config = dict(
    model='contrastive audio-text model',
    encoder_stem='single',
    text_encoder_norm_position='res_post',
    residual_init='zero_last',
    learning_rate=0.00165,
    beta2=0.999,
    lr_schedule='wsd_sqrt',
    warmup_steps=290,
)
Rows from block 3 of the text encoder of a small contrastive audio-text model, named by matrix and row number. Rows with one number belong to one neuron. Each number is 500 + 25 x the weight over its row's rms, rounded and kept within 0 to 999. All counts start at 0. Numbers have three digits each.
After each neuron's rows are labels from the 100 texts, of 14848, where the neuron reaches its highest value: "fires on" is the input token at the peak. Only what is clearly more common there than usual is listed. The data: synthesised imitations of 52 everyday sounds, one a clip.
# fc1: MLP up (text_encoder.blocks.3.mlp.fc1.weight, 256x128), inputs 0-127
# fc2: MLP down (text_encoder.blocks.3.mlp.fc2.weight, 128x256, transposed), outputs 0-127

fc1.249:498483504494482521538503494500530491527482464480486518490465481489513588477517466550520493510567501482485528500492482511493510529477521491497477522517499502486468487467492475509511532501515501484522534477466515560506461483484529452477506480539487428457514511525482542540522494488540474470516498455513497471523491502496530462537507481501538511499539493503481492477496508508512488467508
fc2.249:500513523504530530502526459519477457507516516502503509540547460480515524476485481502514534496511478527523520518551537545526522501510514493536481521505490481461536513500486494457537476509478487527526529449525472476487518533474503523456508502474493466493486499467498520511506495520498466505492523446460487477491494489536460492505516496502492485457515465468501476492543519429484474467461
fires on: "with"; "quiet"

fc1.161:460477529484524527499461519554479548511497496502503485524502474480513537529488472536470450494461488511523526535512511550471536465477508507486510506505533504485465503508519539510474474502478479513500491495514489425551505483522498498466490516505556458521510496478553505487474476500508492492480489490481465509476505510537446507511457529526503495531462531475496511501510504499503506480450
fc2.161:513521452466480454539493489483547491485506472449522481488482538503484501516483509493499542491523502454498497515480502482477468515478451445436486485480510523548494500514506481542498484538540532479503548534490493531487503472481522499528473501533501520531513517516483489468531470500501513493514492528555508515542483515498465495479489469500511522517529524499478451511459520528497467512520
fires on: "clipped"; "<end>"

fc1.85:501493513538506518481531510485503478487461455479517454506491503510484496536502478480502509480446492480475518489490462518519487502531451510463498506518468507487501518485459490480478551535507524487509494542531542508496495486490523521510445510440451483465512486534463499500526506511485482465513489517509478514478487513473545515558496563532506521501516464494511497541471471451532509516488
fc2.85:524473516534495561488491486481482477489504507543514500509496529503466492473529503528502524487495499477489507499511508503499509545499479502482552514486484527484547511463472467509462508516532508507497502494549553510509543565465518514512479457468496532535479512480514475483515488529469517462456531491480512514507509466523538552482520478481501499484519449505531450526488491498529469462470
fires on: ","; "thin"

fc1.118:521520497498490507498503507475513515483481479523527512533447468498485523457498508528492510524475498475473539497463460467510516499529511556558508536489514492547462479525542469485521475481489497516515495510466480529509470505494508487496499515554445507475438455498486521526481499496477477560482513489490488475466514491511506482545535459485528522500515532529494546471516502497510480500470
fc2.118:495524485458485481533523511472536519492483481470473499484523502469521470504490511473492469503526505484476514526491506499474495446486510501545465469508493470497464453590479516528510538497466490516455516506489504489540516463512523481542510534531491494481523483498481516525481523484533503525528468500490496496524482517455509480523486535532540526505508545490490496518552478506466548483528
fires on: "rumble"

fc1.136:450522500516474532563491544507481527517488486525497473437534500509496512507540502553523522527525506515517480471460509546510510549509489501472506491498532544464496526500519513519447520471515501476505510475487508478514469494501527513484536452454510499531521507521470502528475477523515536461460437510510512499491526510491487552476488482486496503511492511497522497494505513504550527514520
fc2.136:459499507527483499511440487564523525493496497520519534501450482496482530496478524488484460482465537535513475469512508469535528545492510501479479468503502519537507563484551507474478524500549505472466442489491505521494507485492514465515551505525518497526502489481544518519475532467475537484501489489518491519501517504489462497486495518511508462498492471466483486494495542539511506537504
fires on: ","

fc1.53:499492483467518491492550481501507482525514479461497488504516522534500501548519479464482547470477478455441534512516560499473448502529436504497482490489495499473477524538474501473541498511463506534511495526535496499536521519503473480534504483477524514534528508515467483462551437521506543481496500497495529472507486492485484514500496523495503528512528490506504465498504481473487473498454
fc2.53:505493498529490504486505493499424487509494505498496532509487512549511473469512500499522570498462494481487491517489522488465454519507494504523546487506498528509509502512504515511498463526504509493474491511502521519517482545497505505486498465495481513507478490467516485459550496539507502442518521522448530497497496533521567523489534482466460499512536460529521462505448478456526466464484
fires on: "<end>"

fc1.209:545464501464469480469492507491484464470484502518498513509486501518458454496505491504514482492551562456513501518519541466494512506533494537527491497460474474526548452523513481449515527523520510526483486511488471496506538476520506481506496477507470495519467540501500510534512525483476513541540557531524537498491507458523528443522531466515500512482477471510500524490506488497483498485494
fc2.209:552536490508452527500529483457501508477512489509437515485500530498503502492417520473491449501520526505477486545479506457503520498502502521451483481490500456532529455536498455506544502518505515534511515513488464513491485479479486487483504551543504490463487489458500503482494501502481502526545527514494516520505473537508548489512524533485511528521477512502498486520537482476499480518516
fires on: "<end>"

fc1.26:483483504470485498484488501551511465515483468457519465500514533511488495503528504495498533473472486471490529557533523549503479463500472536461517488454513489490505520500493518485490522503474514472546516503520460505515528460488518509502499491502475476545517476490518501477521470480511537504569476489488516439488469517483468520585495494488514519542500477506484457516473513518492486510483
fc2.26:506540512495500488481525506497456503507532506499486491494563510513515481488518481504506560499461521448491523546527488514490464503504507504509571499514487492502467496514498530504453503503487516514506497475517476497540500518521515496492425498513427488540499466524530505470525509499519489464520512496480494495516510510479527515523475464485491548508560490516491476462427494482490507482518
fires on: "clipped"; "quiet"

fc1.73:506512510521513484501464500475507520496500517509523512505473497515533498460502501505499470520492534506515486492454454520494530500504515497521440527498532485496484516513577534486480522474491459518469512494462492502453487487506473452479525529547516490480500453513517483531495568503523464553485487496511494510488528470536475506503480488467528498479480531485458531504545505536516526497552
fc2.73:482490512488502484480513480513545501507486516518470490501473511484502515549529489486519430518500484524500492489483508470504515465522523482531444493498501478475495543558513530473569532477485458502493504495476474516486480494523436487491561518528531489448515513529473505516495521468515505531497449483499486498495527507467490450469512511506500476520479541474480526521525527523476482491516
fires on: "hum"

fc1.241:519509487538506506496563503470484523444470506489479503517442496487499458527535462490475521495499478498484518476476505478513516498523466476485473509538486484436528499517500490474491516492489480540526557554521548455499487497494510507532489466501474493499513530493517472469528491506532496450527488528512520488494489496463523517507507492493490532489509473543502457542506510505533553526475
fc2.241:514482510515478481506492523469472500491488482533497550455486497507500560486545532497506466470538474510507481493528463498511502541494481430481492469484487536490521524444493497535495511483511534486499488503479537492495496486516507485568504473542523521536524523497497478502490480520453516468504497560509525528485513491504550514456493487468497471484524459496512466480492533541488492486503
fires on: "with"

fc1.2:482488498499502535525454549527499530476489535514511510487490513504510480473464547516531485534488543516488457493436498507491494524524525560513549529507503513554504466522520486492482510479511475487480446478470497534498482482489509490488516514530497527509440467518489479516460535453497486499510520481488497514494513491528488495490495502488539476520456551492516545482481481490547491510473
fc2.2:495465492484469496542450494518550507508492499510533513511443500510459520499431516454508446522523496505517460480458503467502532488493514508497492513463503510525502477530521479507526517509502517499497480530471484562501493475502517482516558512526512495503505486491504520539500493451466496511515456524509470521514497505508478471471500556489534532528463526499483511509459513532508463540498
fires on: "rumble"; "<end>"

fc1.125:499499484490510526525456540523493514504499521522490520481499515514514470461450516530536477537501562514475468462469496498473527518494523536520548511500495518545491451496521479486486502499522466495444460469468502516481490490494513490464522529494517488489441459542497519531489542466479486477510504484525492527484504493524501486525497518478539485499474531493524545468510479523538470536487
fc2.125:503490514494473496536447511528538494482489477484522540496453516517503530473481513471494473492526487480492474528466473484501503537507503493503464504448496515505531464519505450544556521495511525504487488504456508566522499484475509497503588470510539500530489499482503467537491530475459499498500467521513474518481502484525491476465509540528502520520482508487504493489458509529515463505476
fires on: "rumble"; "pink"

fc1.206:504468496508506522508466534492509502484492519514519493500484523501500457470449551490527481540489531517489475492451494482503508504504547543492530539463495510578530451511518491495477496477508501493479460500472498544488499486495498476492502515523486512495439479515509476540468536477469468522513500517504506518467504480537506470494493523476550513506463545494508556494484471536521500545488
fc2.206:506474482499503522527431514506550510487504485494493510505460512517477519474443512454506493520467486503507454515458523474494507497504505526483510505484505493544494478538531449508526530502533501524476466514484498576493490476475512475548586534494492507506490494479542505494485512470509512520527505511487480515491480517528497466488502552489529542517493526504469502503477487505532473533493
fires on: "rumble"

fc1.224:505497513498533443494501487467469508520511524507501550532489489510495498453481494464505455478515519482542518484474469467494505470489519516492494541520485457512505509488521499465524484479478478528464534508474524506448494486517506467509492514521489458478504511472486529511508524536506514559570533484521511476499496489495533477551478446486518504470485526483467487528530523543470516502535
fc2.224:509507522502498472483554498499502520483471515474505520508522494474536497493477525461516430473515502492535529481523479501517548523489499465497493487505499443534500550549498490493513487482506460530495511500456488485470505491540453514503534542499517470472525535475483509502496544505518509548514515481488484491503472498512500483484475521508487491482464513468475514536573543504491549459500
fires on: "with"

fc1.50:519502467484486543476519488531495492469482445509501492487507448482509473519482550491465538471471480491502523523530553520547451499521515550511539505466517487482492475512487489508512491517494509510547489541534516500484555501480500551495475493481485539501482509517554497478478443492479535493537544513487504501468465492495477508508501510539493507485476487463509488479485509480508521510455
fc2.50:516477474465497446545500521498490521481498489487507504495523572488511537515463511522493479521505487451519470520461514482480501523489488505459540498529497532498488462535468488526544504523504522478514492523485518486495472495493526516541459452527456493488549484489518468467487486475511507486506488503498493503529503516491537524495509465454514549532528490524532439479470495519535471492518
fires on: ","; "<end>"

fc1.177:500473535509514512488475521483516501496467492531517490518484505498462460469480514502528492543499558519480492498428535475503547526509531543507536535465469520549515470525508500493477495470523502504498473502495486530476473499488478504529486495527457515487466469549535490539475530498448460549483506512501502510477513456540516474522482505502524494497453528522503539477501499524490499516494
fc2.177:520447489481504518535431489509562503482459522503527521497447533519478518493460517467485471535472479496488482486449531498491530492476511519500493492472486479519502454515508473500529557462489517510499473524496519520524498483465499464534585498511520499475495476509486491517474477458480535526508478517491484518490529512476506480486501532496513533503467522479516522522511494504531485524477
fires on: "rumble"; "<end>"

fc1.202:484472542516491470506472512489466512501496525513523493468490521520508445495487488511522486516461520534518489478436473498514524478517521493488507511471510507503535525527539510473512516482485461487480522478484477493438528507506452501485542523511524502473455483501521472525491561516539471519481492499489485506490505518544475482487474519444530502502476521465476528508529514548515500535563
fc2.202:476514494519467512524459510502466500512500519525491480473512491519494507501545504491529465522413503515499479496471498501502520509508498500515472487509475502515494579561531538473488551474508489493484495504475504527489497525493435457509564515541486506469525475525475499520485489495507500544523445472498518481487500510475482477486506519484526495497474549462479509525491479533491529515509
fires on: "hum"; "thin"

fc1.205:475489492479544486523489489511532506528524499460521490548479522482515504500511481445470491525452476462532487499469496553471488499500501501504499492497531493487483520535536509531484504487457484488530519486529534521529488497490492474493531554522513498531557472514507522450463478476568466528538528473514471492517488474520443540509474517520524500520498523518479499487522470518495495502511
fc2.205:468517500471502505462528497525477475536524543486525497488538523481497493477491481498545530464479495454486570521529499523517478489542496498532522518503495464477449545532494553486505515466496472486491539524495484505515487510515443505457489496504488503544508478517469530513528495512517506506485474474495516483506514520427458474511505491503504489553511507495484492500494511466452501477539
fires on: "<end>"; "clipped"

fc1.143:501460487514476505509486514472480511464483559526527507474504508513477466482458558479525492533504553531467477465459489481521521525533540507508526526502486479566546480522529479525471476458505487507452475503505501529492489495527489466512495540525477511484433493533505482528485541490489475520502480498533492532483535491494492479531486509507514504505478524523501530501489483530501488539506
fc2.143:510465525495513513503487517524540523473490482502500512508428474496488520495457512438498457534463491510496464530465521496509538495512493515476492543455506497533525516511522456485540537501488509517496496529471509518488517471484491492522586496490500513499498510473516475521473514486501514492518505538470472529462451507513517467472489552499502535498455492484468525515502518504493466510458
fires on: "rumble"

fc1.105:490544511515512460477513469452493533466548495472496494544467526520522530517466495478487499486518483519491516507492461490507476470498506422522468505513493477480499532528498557517528473462447509536503550489463482479496528503514468455497496508502474518500558490472468484513501516521524514540512488513468501446521505501478508495481513510473494492468533486467493502501545502486485504505541
fc2.105:490510515527523469494528507491466493500511498509457507475480473494531498525556476498527519472511502483519501502535494511491523488514523477553477489516479489494507536500521556491505494495506462502515481502473509452495518517530443532482499526471574495463509507513482540497479545516494497501468476503465519481483502504535519531486480509515453425498534480491492537556528512502446525508511
fires on: "<end>"; "hum"

fc1.80:494479505507508545511460518512484521514487529513514510479493518515501477478459529508524489548506530537501470489453492492503538538510527522499553528488488519556526467520512503507449495489528468486475464477486495533492488482472509484485527510511486510503437454540504478525473557471467471497497482489502496522494507483540511487523505515474543517512478542492523561470480482530542505520501
fc2.80:505484511507449502519443504532535524502461500495514535469469499522487539506469528467490443520485501513483489488459506474483511511528508528513452510467491516516506486513517446505540536501498493493474439517465501545504490487504516470535573523538492528481473493476488501504487530474467522536501485500487485481486484496517493471488529542497503522516459527487524518511454490533526493537492
fires on: "rumble"

fc1.212:540508478506516449486504448478512499441516499482506491548513508537519472492483477489517477495527516514503515521506467486509479442487516475514477487500515486544533524512521522483538467482454485530505542515475445494495525475524509457494482535515499490506524517448484508511519519516506504562537480480506514480479502478499491467510497478495513482471511521469463527500532486549454510542537
fc2.212:495503501490519468522536476523544512512504503500448467500485510452504488530518505506507446512521460504516491502482511517543527434486489463515478497502500470466506504554500573508521486515479498503528540476502466492497514492517442538507513520504528495464533522540467507492464497484525476511495498474489471504476503524489493477500484501515500512517519502540451500499505546524420510479513
fires on: "hum"; "thin"